config = dict(
    encoder_arch='regnet',
    dataset='seven-segment displays showing three digits',
    vocab_size=1115,
    loss='sigmoid',
    encoder_norm='batchnorm',
    encoder_activation='silu',
    encoder_kernel_size=3,
    text_encoder_causal=True,
    text_encoder_width=128,
    text_encoder_kv_group_size=2,
    init='xavier_uniform',
    steps=9800,
    epochs=12.9,
    warmup_steps=980,
)
Rows from block 5 of the image encoder, named by matrix and row number. Rows with one number belong to one channel. Each number is 128 + 32 x the weight over its row's rms, rounded and kept within 0 to 255. All counts start at 0. Numbers have three digits each. After the name is the row's rms in percent of the matrix's.
# convs1: grouped (13 groups) 3x3 conv (encoder.blocks.5.convs.1.weight, 208x16x3x3), inputs within the group 0-15, a 3x3 kernel for each
# convs2: expand pointwise conv (encoder.blocks.5.convs.2.weight, 208x208x1x1, transposed), outputs 0-103
convs1.0 102:122106178111071118137142093119123124105109101122123100188161152085092094053061074130095160115077115142152087165160156106104077040040044132161122158179175148111151117112110117120109142140150151142156149127150061052080135135143111105072106119091119119146146117202097092086165138135125127144079109126163159136155140137107060146131134154110110080117166102111101158110078104133173099176142136132131113114150129103128111118136085145150096
convs2.0 111:193113111156141142155134121044177121127118122142144139165091135121109071212135147104113159178098038126160117141159072150183176132107147176130115058100101115153138180117145161138123086137122146157119150150134123144115147161136135079143124095096158150112061116169127187118140107137134032047172149169095136093120126
convs1.1 097:126150141116073122107084119119165156117122132049066088170161146115090115098069106115122121119080128120096111154182161121129124071048064083091084145162133175170165166181188129098098154119112084066099088084121136132143138161166121108131088079083095065092149110126142142145108047069115110142147133157082126099112155138110140125137112138114114127135118104138122153116088133134103116092021062106118134147131129114134129138142139088095090
convs2.1 110:124166161160090102144136115098178150153171159164192104090192115110130086137093143129135106156080097143164114056142082141196164111156106144169086103114119114107142108142148115112176126130143128122126117114091109165086122140126147149112122050092144132075129095184088143113096139158161102073182123158134153090147136
convs1.2 103:113152158122185151094118145113103111101114083118156125132134149164162134139097116097151153124190143112129140100090134126152070124113076124121142135058149137078173134122109146123104187118078123151149096138159079097139105101135087155077092128082074149112046114142106085092144089130112011159095070140134071078125090127098095177117124129174201079142151081097160132144217113124160098139104114150077121121065127119129117131113114131124119
convs2.2 085:106124177116150078079057121128129118160155140045102138144153128161119147162088103153149072082146141154107126076143147176179111103093085121108181107163141122116089107177154119097081155107146112141111158116207180098203132149113135127116178098117096073131116123146127174122119103091183037151112124111146125228144176
convs1.14 103:139118120123116131153154126116134155092055080065066080124107149126144154105177158135111105130141155155151138113146163099140127066079086141165135138160133114084129104075127108115133175197208134108116134152150094139132106121138087113095089101085126066073151142156137124128101021073093120141099124133145177134112121104056031087120102130124146142173181117117091109120128149164187138114055105111127137131148149120131149124079102134100080
convs2.14 101:171157197110063114142165156085156145161153156131176151210142109181120102130098151142139103149041135157137156098166044168161138123090088161195088110052124141106127104168113073091136163116141167140120102135144105161117114129152169141128179082118123143062127117144093168099063131127143099100190148113170157127105135
convs1.18 094:125098122140120140145141133175117115133107130129129125106139119128136121137149138134127140140158156125112139184102128166117132114096098067061135116160178061144164171109064169092075160097089102117138098109122118131104064090134075123132107149136157096124193174197145146143105159144091150140141123095123085113134115113129145134112132146131132135130126117113034096073039085052012069084165111121174115123108123166044102155118135155138118
convs2.18 120:153145198080114106076108132146162090117126162126082153151095027122114111159139118158155080071122107201094136124142133207134169179104087118135141136128133188139093151186136134151125145070184112143047163130164161133122093113103149146160141114069115090123063107133115141088091138098124147175165157117111095126138166
convs1.20 103:153111107158097114144138137126115114176072092134120090156137132144123134151146158105114121099164171101151150102148153103113126098115098100096048118128066089145078093142186082148173136154147090121131111124105109107067100112077150116079115131082128105124142146171156123174078118084087125107090130116152070080164059072111139084103108118115098104110124100155105047167079073112158092195117065203100084146141127118094136154056114126119109
convs2.20 108:126129183111109132100160123141147131091104163142102097093152137136100195140097129147150051071118099157100099084149150145111101090138083097144070116144167107133096083180143061084074122079071107090080097090109073069120108089107142122139149160115111086119175106147085151111081151092130143200171093124188159153162188
convs1.22 097:084071114121100129143169135152128120140090151134126126094084120119118122117185143137122126128141147089116138161171136157147141137089111090033082157152151123187194167164088132162092116104104099131146122081119136122132107071110147084110154166153141110115188180192133146148125129138104103124116082074095085122132086121172167164126136129134122128117053113116088104113055064117045047090072099082146101118123090127075087135095123159142150
convs2.22 118:131140203095115068057121123142149102110146171127102128098124061103137104159125101177144079085121125210121120115119133218118187159139088123140134123136169148148101131190144101126130148081157123132039161135142130114091084099111167133142125102038115091116060093148134158089105146125132143164176111130164108119161168
convs1.23 104:082056081140128106129138122148087003125141133111173159091105106138143161123124094142188218135090153140059077183102055155112045126134121172143142136100163119106121157166140147139086117127134136079023116128109116166145153097098116125173095142160118127114177165146140133092146084082109128159091168161132085092135109108130122133146123137141118090131117136146102112121131119113132146075085088088149147112141144154108081136094092145134108
convs2.23 098:173085137113186132117097085084131095106119116102135180153095144165154122186170146144107147145167161154130072173103123182098149117088121147121167071110132115168095141152140180138122121161112151105089148152185128125143123065125122141150165106177136089111084151185154089100082131142075179126158150130103116117067119
convs1.49 093:141104112146088120160114203141110083106132100118132096141133117164120104166102084090058127091111108110118126116087098091036108102094139149171158107147148054110112128147154137105118148106095086071145100063125105070154146144145147144135142155145144130118143143109163163175152136108148126125114085056091142158125150137140146116130116153158120130139067080127089118159146165141133157164131093156144106191183140064089135057068109078033083
convs2.49 074:115102126099098062138134161085141124071123150156148156142115118089108139078129127160148128119099097136159137101218135092090141125175115056071079169125083148139121164089117139114102173118093147092109088103124078100091137102154150107191157162124142154140096084136153141089112165129104117106148125179090156136133123
convs1.58 097:144133116164120143090081130088102133071125134062140109107115159123131180087132169134134145126064014158118069168150160152141163097114140099070088137162131195190172150113105124086061134121058117103098142112132147142148131096147140113154134120149122160165122142154082096114080091129106149129116197158102065111113077110163144125105093149120094138158144164126140101151193114156186112148099157138121163086117136129126091097106053140118077
convs2.58 089:118164213068094057061126171147102141167198229135092152124161083128146087115103117143130055060114149156102143135153152128164105122094081092110132142140153169104100065202134096092102145029151127100064140126141140142107081129102145157125165095103096088120136114108080096129141162122110142167151121156170102106110171
convs1.67 096:140139126083064079089077075127060110119065079146151138156074124138037085137150144166148131127075094117070121107167177128153152110093106121101124120052134086080091112102122134169080158150103112117111129109126101136088129136105168103091114121099119119150146193171123156152143160147123131116106095088142119101182206162154127150141145140130142133126115117125066099136070119115144133142097131122037102133125120119054092126138151107194169
convs2.67 099:148140136118119116123143101084168111122115131138116169187089163150080081161153108122170092117138079171127143099115097186119199113153118140146134089182097108135090164136137125097098099105145166137108156139138131128113109106114133087100137159000122104098058113139115170142155152125143056137153089191100161099180150
convs1.86 101:059083084075153095116155126030143141084098089138154134074113040102158094133134126117100124111130133123144129135124066130135089122117065087106082095125119099144143141155170105160150118155152133142150140133109098143067088132132138162119131143120115134119096115100127132123110041076124043067122077109100095141087103087099119109120141090114063049139109096162117143144138152134136131113111151112049093100093101089060086137148119124123112
convs2.86 086:209089175092143123101126110130137103110092182106088105199094078149050184132126078113118093071150072136125193110192106145111093120082111124111088153121086178141099171196102126135095150067121138097058124116188119115146114135127080080198150146098131113177117119101109121117128164125150130169130173186114106142170148
convs1.87 102:099092095138149109148163136089081118152096165149124145101111117127182142128135136121112113138137128151157166152158122131164081093109102114139113149169127112105130115133127133187148169159165140150144134155105101070067111059066142069131145163165117132127124180166152136172115096076132133107139147164133107070164097086149153154092177170110187158122095074121123110072066071132131128136082131130051093089063108104073036138083101163166156
convs2.87 103:133152157115106131091125163164153157100107141153091167131117106123106130085140161143121111090151117130079116098134194134164124126143115034131146195142120158107141150163109139122115168111159052090101125102128143131137149186095107047152132117115084125138130112097078112050085146084235084162099086139108086190124167
convs1.93 097:115115096109098056111061062028144138034108162056124116134106071139121108141111098108143109147151117151133120151092077177117074132125060093055098090100128098094116094129134122161160125114143087114170124132202089143130105140172115133135091145131117153113140139134136126131165087072161113042168133091104079159121057126140103109154148115125123131119117136151117173117162137112168144105127154116099166087137143170149151142140081143131080
convs2.93 107:158141148087098084093128134113195132047117184098097151126110069138073166148150116146138078096120124200074140107187154176132157144140081104134162114133088170128099118157144110055144145098127136111107152152130149115076076100122157095170188141082077118114122120127076126099119142071154129147192089170141138128154234
convs1.103 102:139128105149134128114112085137166165110151135095048051136171160125139102088070074145146122112119136128115119138116111130124124147134130145156166090141120093079077082135111150135106127129110142151115125098101089053077123134101110201126082125121103075099124122133153179148144172142118148100050044083121131114128137144147144131151157143084097117104023036101072087122069084126111090107102099149105127182111127139152143120172103081115105
convs2.103 108:132103104143090110150148158077143105097106082163164158089089088144117154130141155149138145162080116137173131142194128126149100107119128145090062091038126144169121142090108116125161150167140161112128101148097109147150141128175108127174177130082185175131059093114185137046147108133121083098183196131137105131117083
convs1.113 113:092108106128155106131141112097059104139111091148125071169119094157129090151131082151140163162128149121113097170154116164167117161167127154144162144082085135106098166168128170175110145137066121129137136156137106121119168138137131122134130135132134132138137156132116128108057101136071135140087123157173117160140107167112116126102112155095054134140120134054055133080063147097098153047137118058143147050142182190184109178196101163164087
convs2.113 076:149161180132094060100085121119152122130134185084099131115138081157101095151093122187150089092110123177079126083204160108130128131119094079110120135154118180105113162175140102072121180093132108112072128164186105103134127138060130138167173130110088107140099102107079070045131180132119107151180113151144128149119167
convs1.118 101:114125133115090133157182192110121123134104105181182166107138130123141097165125089122114138123135112144130071158155187097132143134139124153105092123050079116123106134139167111099088168174119129143132117125128104054117159151149124176155042072052132138132130136124121060095091103089142110140147163201137127136135126138065038064130107102142053147158171186105110116132102151138144189100103118109117154113133170150143192112102103136120086
convs2.118 100:143130113173107121156061050134145086167144137063107088127140113154076076193087047121115125139104090108106107118157139104165079097132108174152124108100131090119139130125170128101147127154132109113155133126154148128185154174057064139145182086110095145112147156160116110088132067180137114131093195138124097122192146
convs1.122 106:066149148087161154078133139023102137082129150048087139044093137100120144079053134100109125116105146094079120098211139087135085100136105125134132104127079097120103089199136082097109075099115116126145121128141103115140164160090128112050144145070084118140097120143075093133135120148156155175152148164138146156124114133092090108126147156109131157123139153117128155131171159114158153143152136140157143144163143096181104086139072091127080
convs2.122 107:089107126070113121121130113137132120128144125119130146124096117143164121114114109163166120077118167110179152113163143175081145127078185130128117116123130179116033127097122130127137129098121122147124111106169129148151096089175128160136156127145155097130093087095181190123153145072104110150138153136149151138148117
convs1.123 104:136142131128159116090109078128143100137156085109110034114089043135117103120108086101102140166152150153140087169156157155148133135108103138150166108078090144106091164165177178168134166148069138084084139123102089093095164152160119092132124139162139072045143112089113089094106102085111160111064106119115094148152109159147136145153149118147083098084072093126141122112114119055088126120143135094149153025125148170149179151120156141115111
convs2.123 089:170104145075091134139108154069154142104088168079106119092119126190079151148116084128143113074115139139113138119148097164073189110077101160139112082140160174154099093152087051062105120067116165137081144166154107110126028103148069102125180140089125110097111098159118146104104163091107145160158124165210138101189142
convs1.125 106:150129112138121115153121124137148127123155121112149118141147173146160178122147172155108145146131173140170146114088148126080164111109177114135140090156141070143156105095163106120179089142162169150101167159097142133092119115150125126152071089131175162109165168106140146102149133033134124022161109036138126134165131131151143136147170113148147080128153103148139077167150076180120070149102070143094079163086085102116182097111194066113167
convs2.125 099:139114162114112058108113082120133141102160136073181168120141107182083119137120099211136100101111159169182119100188103169110158111075106126149137129134182148124103103115142106038110118105132147148116119079190135091139097040133097141135177154141179085095161108138196160168153100072137122135167149125186087108158135
convs1.126 082:103100089135116082186144104088074125108082115144120123124117143128171134130183186158087119107098163076113145127115108148166134152162145138130126174175157139135120135079126135114158115109142177198160165225154151166149152120126176192169124152143167198167152226165147172157125147103144137067155135095172144164134169178143168157107153124119119134166165138079105100126112104176132123132160076157139071168129087135115104138183155122139121
convs2.126 097:142126219120100026054086063103135093150172149078152146110146101137077097159134082177140057076125091216144118091145131176155145122112078149133144125136152106130086152185131107046107185096112160149060143115149122090136122103119128113111163131130154075168141131176157137095136107138114118187177127134154100133131183
convs1.129 097:110135165086134167057102081116105140109100121086029016101136171079143157097156151142143143102144106087086090133119137101141156125099126128120106144106106178158135116140119139125129188180153149138126114125087115087084122103122105097179153172173111140154117118143152186164156124153105134183101158169112140158110121152141189179114138151103154149124155129154112068193122106232156138097125137086133132116174140125125147106115172154176181
convs2.129 125:133104139127125104082148152155138118118180097101248189127135104100130113120182115216122115125122130171166137126127130118155125140149111132114122157130123118142135124106120136106187188141103155105134112100126087133091142089141156157160113154141182136152121125130163114157146116139113152102185126142111112150126132
convs1.132 103:167151122162187121112135112125069118129109116093137102172110112165114135197129162143097142131106123100111077150105131156093123131074093128112103155166088109104060135122067155159075141114079141097135121099095079100056162131069179156113154111124155135063166164101153133082154115108174101147193100171166123072176142122161130108140109106155124103136131075098150080099177066083136110176125111187156105171151137172112082183137122170112140
convs2.132 109:155123161080121132097092138158198149083116183127107102142132132179059228126146109153159106092125133143065105130123140120087137102167088107160126148113143131117116040161147122105157136098098087136116159131148144134174075096077078121114175162130060181103151176116065139090149099080144156135116135130157116189147183
convs1.133 101:186129178183130115142145096123136143085120111017108120156115092124142111088152096142141118125169090118123076125127119085117159039130160119138146121097109188153114080116123106096099156135085133145125134136096134101110120142120125112146134171138109126110108120067133160051143150104115161158052169153111125103086134085098171083136123135095149082116161040118103141160047142199065128145131084147127085153156054129150103115113126127167105
convs2.133 110:063112137143123137117149121173111116110137105141207161087162118050183098122154111165105134137114151145152174172106165121147117195170133155138114121133083140142120181139120144187218140135126095143149096111089108146088174153188156149123082172144153150148110143084169139146174117150140109115155143085078129104106152
convs1.137 102:168163153175056108174155185162134095144041104136178177150149129121139106150143108133123121138112105084086076139116114148058022142133121126177146126130105090094117112140123098149135061061093150126129156123118073073029121183138164114057151120122129153122109156147109121100103160155137098074160116128134166116109144135130120111142165122136141123111099102104149133120129101111071161171213163119141092123116123123177137145158084136126116
convs2.137 089:182166129160138179171062091115111121172132140077139115152147119199064081159060103106104114125124121075112101091127123093113134077091123143144134108111183141099137112126114126106098123128141106114133144140167187103194107153041054170106172146101098123112157156153100101125102111161098119151036195165146098105170128
convs1.139 105:116099070128150197140140166116141150126129163149126102122144155144180154140099127137091098170106109129166143136139124127153120118159149098095089113111080121170126122067063142043052118071067148120102146116116141170139106121136119158125096124103113115049151114065144114035117154157133179117116127083119127137155132095146100007110082058148106099132148134090114123073101110046102119130109142119126140124130167103119142117166098101124104
convs2.139 100:177138130137098152113102116084192167089126162117142166202110150143070102162196142142172112093128060122112133104175101153140200081138120142154119126132060144122114149150192149087147103121120117118115152133162113111089098100143129098159133107069115159097091095146128160165163106117161078122153112255081158080176169
convs1.149 094:160153100191134093169101074076105113118143117123152117102124114132159140126179153120078106112159151136210174156114130166124112170134089088121121129176139145178145058095127070065136074069140172150075191115052172119067095153117109130123109090113104136146114178159146205143074104150095102141083086149128145091119131128119104142160095099148142152158174159087147131071164117095153109132122113112155134100136105128175110113162079120136079
convs2.149 088:129121113143130163125148132133158106075112071141128122158144114186064157149124151109117082126153093155128134092181110137123089067173115081137086112146090109125096109119176182154110087142072155071138086053141122128188136102106168122172191163131097101131123105127071147136149131095151121172147108131124170155134189
convs1.153 093:052071147086107162118154126127130095153185158121150139099157147116087146126113158115161146131151148116126116134122109135198153137206131152141165143168188137163154163142083155133088127117129062079131080091143121162131147112176142095186108076107161160164148200172132181149126165116113056110096054110137083114141114117138133142136114144139202188131189134146133149142157135132152137068116132105114107096078074079073110110109100099088114
convs2.153 095:158138179115160056082078058085113122096153174067119099129140162119088102163129102139121085109157098194133085115095112177146146135099136121113169113168152132141084175170149135069102138089124142137034151139178123055078114117106130112104132114125134071145133104185153146100115127121111144160151124145140090125130156
convs1.154 094:059067139096110146138121122159124087146160133115138116125129146123063153187162183126125156135129160154152154135127087140182123115138114147129138133168175124164139188148066168126074114103106069071137083089133144090106145097146119115168129119121149149179130202174137186136151126107138053129136090162139104132157148140137138088134110130138186177123161130129144158097163126092186128065095153076117104083100085076074130078104069072086090
convs2.154 101:157152171093145088083072072061167139091156159062145099139158151132086120159139101147134091098124114167147088092095134185134150114102130112152199119126172126108088123173174118047085133098121119160068170088155156060084106118104115121098152089119118083122151129201149146132090108098134135156145098164154111130122146
convs1.160 100:119098085114100102147138127082128135094163140121155116127129151114139148112144100127055163163065194154114134087120117138176066166151089163131056162109071120093079151197136130099123072137152145160098136105093123130167081107120088145090176129067094141142080132132170116104118089107145074176155130180122133087120097089091066120134132165132109140111123145152115125127085128034055120155060121147069143139096113140075127171108142130154132
convs2.160 078:161090154110118095119085097080156093130159155039163138126130121168117051151132068143161112151095119134138123173162058133120171109079090163143076112091131108118111142111139101080123101071104161170153137159198094111139098084159109162161121087126132096059132116158175128140128102124105136125170226122122104040153134
convs1.162 102:130140153140128127142130142071122109107127164090139181149078125128057111100082101163103138172097138149100145133105144101156118125159096154101028159115082136056061132182134108089058109094068091136143121090119142100132158099157117076160126130124105098152053092189110137167109120144136100141145102160079136110124144111148131109105077080125070118077068136129143070134135080144115086146136077166157101167136093139116075165172090157144102
convs2.162 109:145137127141116110156061057056152132151129130045133133133127151154138102149095091144149131126125148136157103116152135163151193119077170146139143068114149141113117142126145101067086060118142091158155133111188140092101125122122086135113136065149148076092170114161137142118067110067147107117138153133148054061145117
convs1.165 097:126121129111078121110092139130169169143160123150170108103165104125161144119161165148159163130127142093119147119142146163126099135086073104103072120146092136133102090101093109121111116121146109088107089110160095122140152118107158135128154142121177119103162146093168122085165140158116139195072066161114086093098079073113038072118123119121138095138160109068072041069115102105114116135111063124088074105049082144182144116104086094076100
convs2.165 124:116162190072082139097137214127172134088090177143126141117123133096126137093130172146156062075076121147090141123146125165132159135124106079173107160121068154118096144178115104145121191051131126084080111150096115138101104143140134072132113127079102124128077080099116140121084168104162080163148098130106151120126202
convs1.168 099:140133100143094141116091098126112130199153178180115123096167109118156021134152058075152101077144105115149125148147115187088153136054135127069157108075145104078151086114159083112141117132124151070118109107121088158125163173106203105106178122089150159088173108104144129130128131108087117127104149104142075143138091136115068136116099160116115158132119168117131156094160153078144165108124131060138143047111148103110124075133145080118157
convs2.168 099:106115156142124075098097065123096074181161144091143134136108104141125095190116040166153128141117156136095131181143131147154159158114086206123124078139111075154118170117164105115154149117121210174107142219157139150140101107085097189114138140150094123128108190123135099117176092192072147112147196122115134094152134
convs1.169 103:109089114119110108137161164119144124121147181109155151164082131155089179138133139143083142160072185173108156127115054113139054134152088140088075132104078166110075148161113133118117115130124116169138142146079111113119105096084101104119125166121106159143065115136136128135156141165169106178193116184131164115122129092129095074052016174101102142130152129140146118133132132133077088135115103150081104167068086108063125161098101158105099
convs2.169 104:143115107130160107166066081081133102141138114038128117096139134109161072204128087123118159168146163156148107172131100167122147159096161209178161046119158122131128141107150132091131078153123165184152139159125126112120120102149108153133117071137136103067152162168161137133056096127095112114166153098139083051125097
convs1.172 096:066090085081109090140147145136105104158066114147119114141177126149118105137121092179190182113144145093089096128165174136136113104098106110104108137179115103098114094101107109085112155123146098126115126186160104141154132159145114108057136107106134116150138101111126072107114125134117198183095096116110064075103062051084054098127145145092104123055047115097074062104102107119112140119110131129122136106112149188170155150120137106101142
convs2.172 107:134130186107043102093092156115160109120123178099117139128123126139081082157103102146165047074064146146101115141151122184138167145137091130215103127135111140096093155156142022119087158074148102117082127163154127119120110132093106139112147135060083119101085125131130142086062140135161070160098112139159093113178212
convs1.176 105:123140139083100135106128176133097121150100125163145135130127167119115166159128196136136074159144054153142046158137163132080142166129198104130145115114124134121156191119180171088170158095164165119173140073150157133199156087147143112168159148152116082153140124175128137157162141121165175118124100028157110148162098131140110120127152081136147073116126031165126126162165123137120037145140129145097101161126155124137142133118079132097097
convs2.176 081:148142122182124073132069078117147123150135119093118116128094191148059112138154100111112124153138069141106072153137125113202099095135103135125166156161140042152158108117174157090085160202121097133106163111131153132132157171064110148153144087147102140118113172200092098102153092171149140104124122135141102114141146
convs1.179 094:127157121121114121127136116166149106122134084147166119102178102083126079097165101159116120143139116141125117128143067128122076138158079110141136117114140116141133147130047127133041133145047128150064117130064128161073111158070064135052086169084126143126040103093091149118090089128122143136088108125162148093122130083117129085155067115180118116168089103085116127110148141080124128174134077183127082189117094100153129080132123098130152
convs2.179 105:111165160112152101136126100143138157175136134184171082110198176098183200143123111063130120128163112142155148125005107127132114140169113145142177102147112076117127144199115128175118135106080147169128152069070156171148136165139116117035102082183138147165119196105132136197162127165160111132118120101106137155107124
convs1.180 109:119091093134099065116069061154139121152161146146132120134083064152142066151120044142165155134139169141158176150134093152155066140106062148084110138126116107061125168165104162162077169146074147122078152147053143103041145116087158147108173136084136119096162144112156114087160184144137133137153181138151129106155138113155126114140192167121127168127162179161160139140112122148160130155161130141163132137132135144108081143129090128074086
convs2.180 100:119133120073131132142118138140132140095128145105106122134129116137153147121093133145156106065135180106119146108158152139070185121060137091153123127153126183121059135107142097141125111097125134130106130167172132130143011111120105132113158139120124109065104100098151142124122175067086109175126128134152166120138127
convs1.181 111:143090078148121056141096061147151125147161140156152126145098069145142067154133077121160148131148164141158159139110075142133060144104065142079100131111109113042112152127083154153062166140075153117072159146052161110055149130096146144103169144092143142136160159122158126105122144162124110162138153157146129095151150106164135105095165151112137161109153163147142182167119179166164161130141084127155095134132108164115078155125070146078074
convs2.181 098:088115129062121140139123137165138131077154144115128129117128135128143145093104117158142110070135182107127141099184150140084192133071144088171134158138124190123066126102157113133136098088102133132132128155167145126132037101125099140133142159122132109066121086105148164136134149050122107169127133151141149115161126
convs1.185 098:099154164131177138126157135103148101099122103066120063117079116148130119161136099145149160106048130119057124080109116097149102115147116094099084132182109140157131178177179151175148120124127120146151101151119100122126122099107134099072130109046160140156155127170102115116179137160146079127161123145160184194129131155092101130149125159117057140144102178211128177149064150165096153125179142102163110097119134126157167071144131057092102
convs2.185 083:185106155110118109139119168118141100115142180077104113141105092210037174112095085116137114091112097128113190136159105117115136129061102125056083162127192164111152066156044059138111104097127130129070124099212112135136091126122105149162216164101124136113095120109125152137148113115136142165162147185221126128163122
convs1.187 111:161174165143139166094071104134136115127122119084100097156149157145123156102066078106090116131107115127148144171192174136137141081040093138170144123158108110118128152149165133130146068052086174177178139139148084047083130132112137119118103075051139147145131139165115127129104072108104113132147148152141123144136147135085089099111098135122113135121132160095071098123102142156157163164171166124116114058059084144124154134077095110118050
convs2.187 107:170116130119086134121122118038171134082132127132167150133077130152064101165168142102124118141082067152158145139176049192162195140145109156117138103091130137154120131113099081121134078134141166157111139135114126139101114109181140110155177136038153136103049096162163148126116107143135075104166121186132130070134121
convs1.188 096:095129131085092107112127162182087141196060149201147123123145172118134172148129190166103091176107115171146094127144153118096142142109167094154127106144107115126153202149178185082174173122164153135152135078136165124163165134161152121166167147155149112147146124124161143112154116089150125095112080045178118147183075141173143119145140078155124096134140078161118090141135072118107040162142149177087173165128179130113135118120133131115136
convs2.188 111:160131109194126109140108083143112106148128110121131108129133156118078113128137110103132161178117095131112079174117130097192062125158121139115134147139153041124190117109148131115124143202110110125148151134128141104134174161075142140143124120144115150140157191162110081111133071209120157089111145097121095134105124
convs1.189 098:136104117142103173123135175107147156061127095031050082130119103142124167100148169110154166111103060126072035124130143123120169104143165125091110136090177140149172131188138103115113109109126128144135111132150098120148139155108116139108073112123105094132098097121093101142116150123116110053111110030138156144124118089146084105116151177124111081131101036129137116112087040101097041130141157130142148133131131143130102132142133134134155
convs2.189 111:126125109088138135137163136085164162100096106144140137133097135108155138126139203113120154122114110086190125118109144150085142134096200129134155122141168167138065132143111112107131120119132099108124124101128113134125144120166116092136126144118152131142110081119167142118089147119122099110133073135164162177090101
convs1.190 098:105156166121182134110154156113148108102133122095141081116110142139151123134112134144148136118062104129110087103143137106183130118166155100133107135195122118170151145170169117197140120139129120155157106172130108146147105066095119076057132066057158142187130115190092103138148125160119074139151122135154180180103153146097126107123117143099072149136130167157134189119064175133110148129175130110201136130172159046124162055089141060116152
convs2.190 082:175095144100129111119122150146134113110158157105108145128062092188063135129117088133134112099120111152113183140170132159119153168070110113090055130117159184144128079160085071183144100097135171109056117138224095144099087107131116127137187165105140134094066095110136127137177149095144160170147138179195108076171134
convs1.194 095:157133102127123109143163109092085026149167128180178132087056074127135139156165185145170134107123101073100130135102118168126117190128157095074045146158157144173155132110096123104098118124146129103095082043075076127121122072060137110124160112132124129152123080083117079084138102091135134120148135140135106064149127103181176117174171139141123120153129122099076099090096114104154166159107106146125125155123149123077090121079124132129130
convs2.194 106:129087125158113107131148167139113157067095116137111127161114135088109170095109121108077127152115130090133116098149141110150064080153151082115111126109026119112111252115139177126122197130101103096122114128123117098157146174125104066150090158160135138172149121106134147092102130121149089138120165140019154212128136
convs1.196 100:145186133113117077118140085111115034157160083152172098089054089140119174139154201113174177091125126084125096153133085165098117184124141100096077141161136124178139134174139124116091138132121145176165137122120096137112089088119144120161145121179120057077096044045155114136155175138130120083150133109147118071136105065163141114155158119103079079159125099116155166123126125107140107168172106147136099155135108112110106145154141134133170
convs2.196 087:096107117143114090139133147182100097101111092120122131081108120071134156126116113165096122153158147130169087070144171136127084099161142107150146125143108139146104171072178150087138159150151090073127113107100128079122194194111105110141126137082158106164083102114172163068081100128156173121142142136089064211198123
convs1.201 096:096151136135160110141161129091185122110184107096126108087110073097163129113124092114144147131151144154166145105143130092157132117131100098104058119079005099086076111156153114157134129138102118132105134162128157172141110075121111098128087072147044130154046100143081161162118167147101166132124156115093143153094134126098155145106156156111138110128160126129128105146151076135142083128175143113176136146143108133016055128065101133108137
convs2.201 089:146097143099143075121110140157137121104114170098117160103121041161070144108121082133155074100122117141076163075187177135140148149112097085103162137105111188111124107154118131049159139107126106105119163121182172169091110122112117107165180149098082130146145116070105096106114133068114155134131184181129086132216197
convs1.203 088:108092147125200163132124132092118063103136115097131114126107114118117105121122075121103115137201159136129153136096122126137127124178107082126105156181159097056076071076110140215185149154105112106093142189148145146113113103122148165142113133074127108082135111080144145092078116139127200148144146115122123111129153133099132102121100129103150134113142079078104095141177137113104082119092156125154138127181124125156131110111096092005033
convs2.203 112:174114205086121096085114153107147155143178189120094166146113124171110097156120143123124073091146111145081130136152142134153127141071079132104102106135115138105110091220138105106073113077126148121084113122146139153112102065097156145114161102175123081129131150125087109130118161100106140168184160128162107097078168
convs1.204 101:092130164100067123109088098124176147094150119060097087113155146073130126113130151109094153111073149139138139129116119075127100119164126119173140122127121054041088056115177084071124135126106084085149087073135086136136124099126115114112083108102110122113131116101168133107030123150096109142151146092141144147119114111106094077107150117122110105127102086071103146092111140121152148114124136073102111110149108100078132074040129061058155
convs2.204 078:140135149113149090130123098113132102125125155069135073113114120168075160098121116153146134125130092118153124128134082135136149150069114098108113202107211188150155045159107081103133116091103098117098129095188099109076116140164116175143149144095155134100150094144151159134095096094142158142144175133215141123155106
convs1.206 108:122172132105158103084112083054091040138144100150140103090100096160129147113103138128158144097138102079068090112141118154123121148089120111072078138143135132153125118169155127136129107036063131130143125167154085072078103050108139067125146112102123145124115135090113086100111158132138141120111067089101132075111146082141148105120179110099127076106119104137156161130146114109002064112167132150138133133080106140097112152119156127106120
convs2.206 092:093107141125131088114155115165090108116111056155151195091068064082150149103142085141102097135147150136131167154111129156143068144129113132112144098151086158138104191132101157146148199139163179087124091137066111140151155135166091121133133192150168126192089146053177102130160155151139109153186127080092144154135122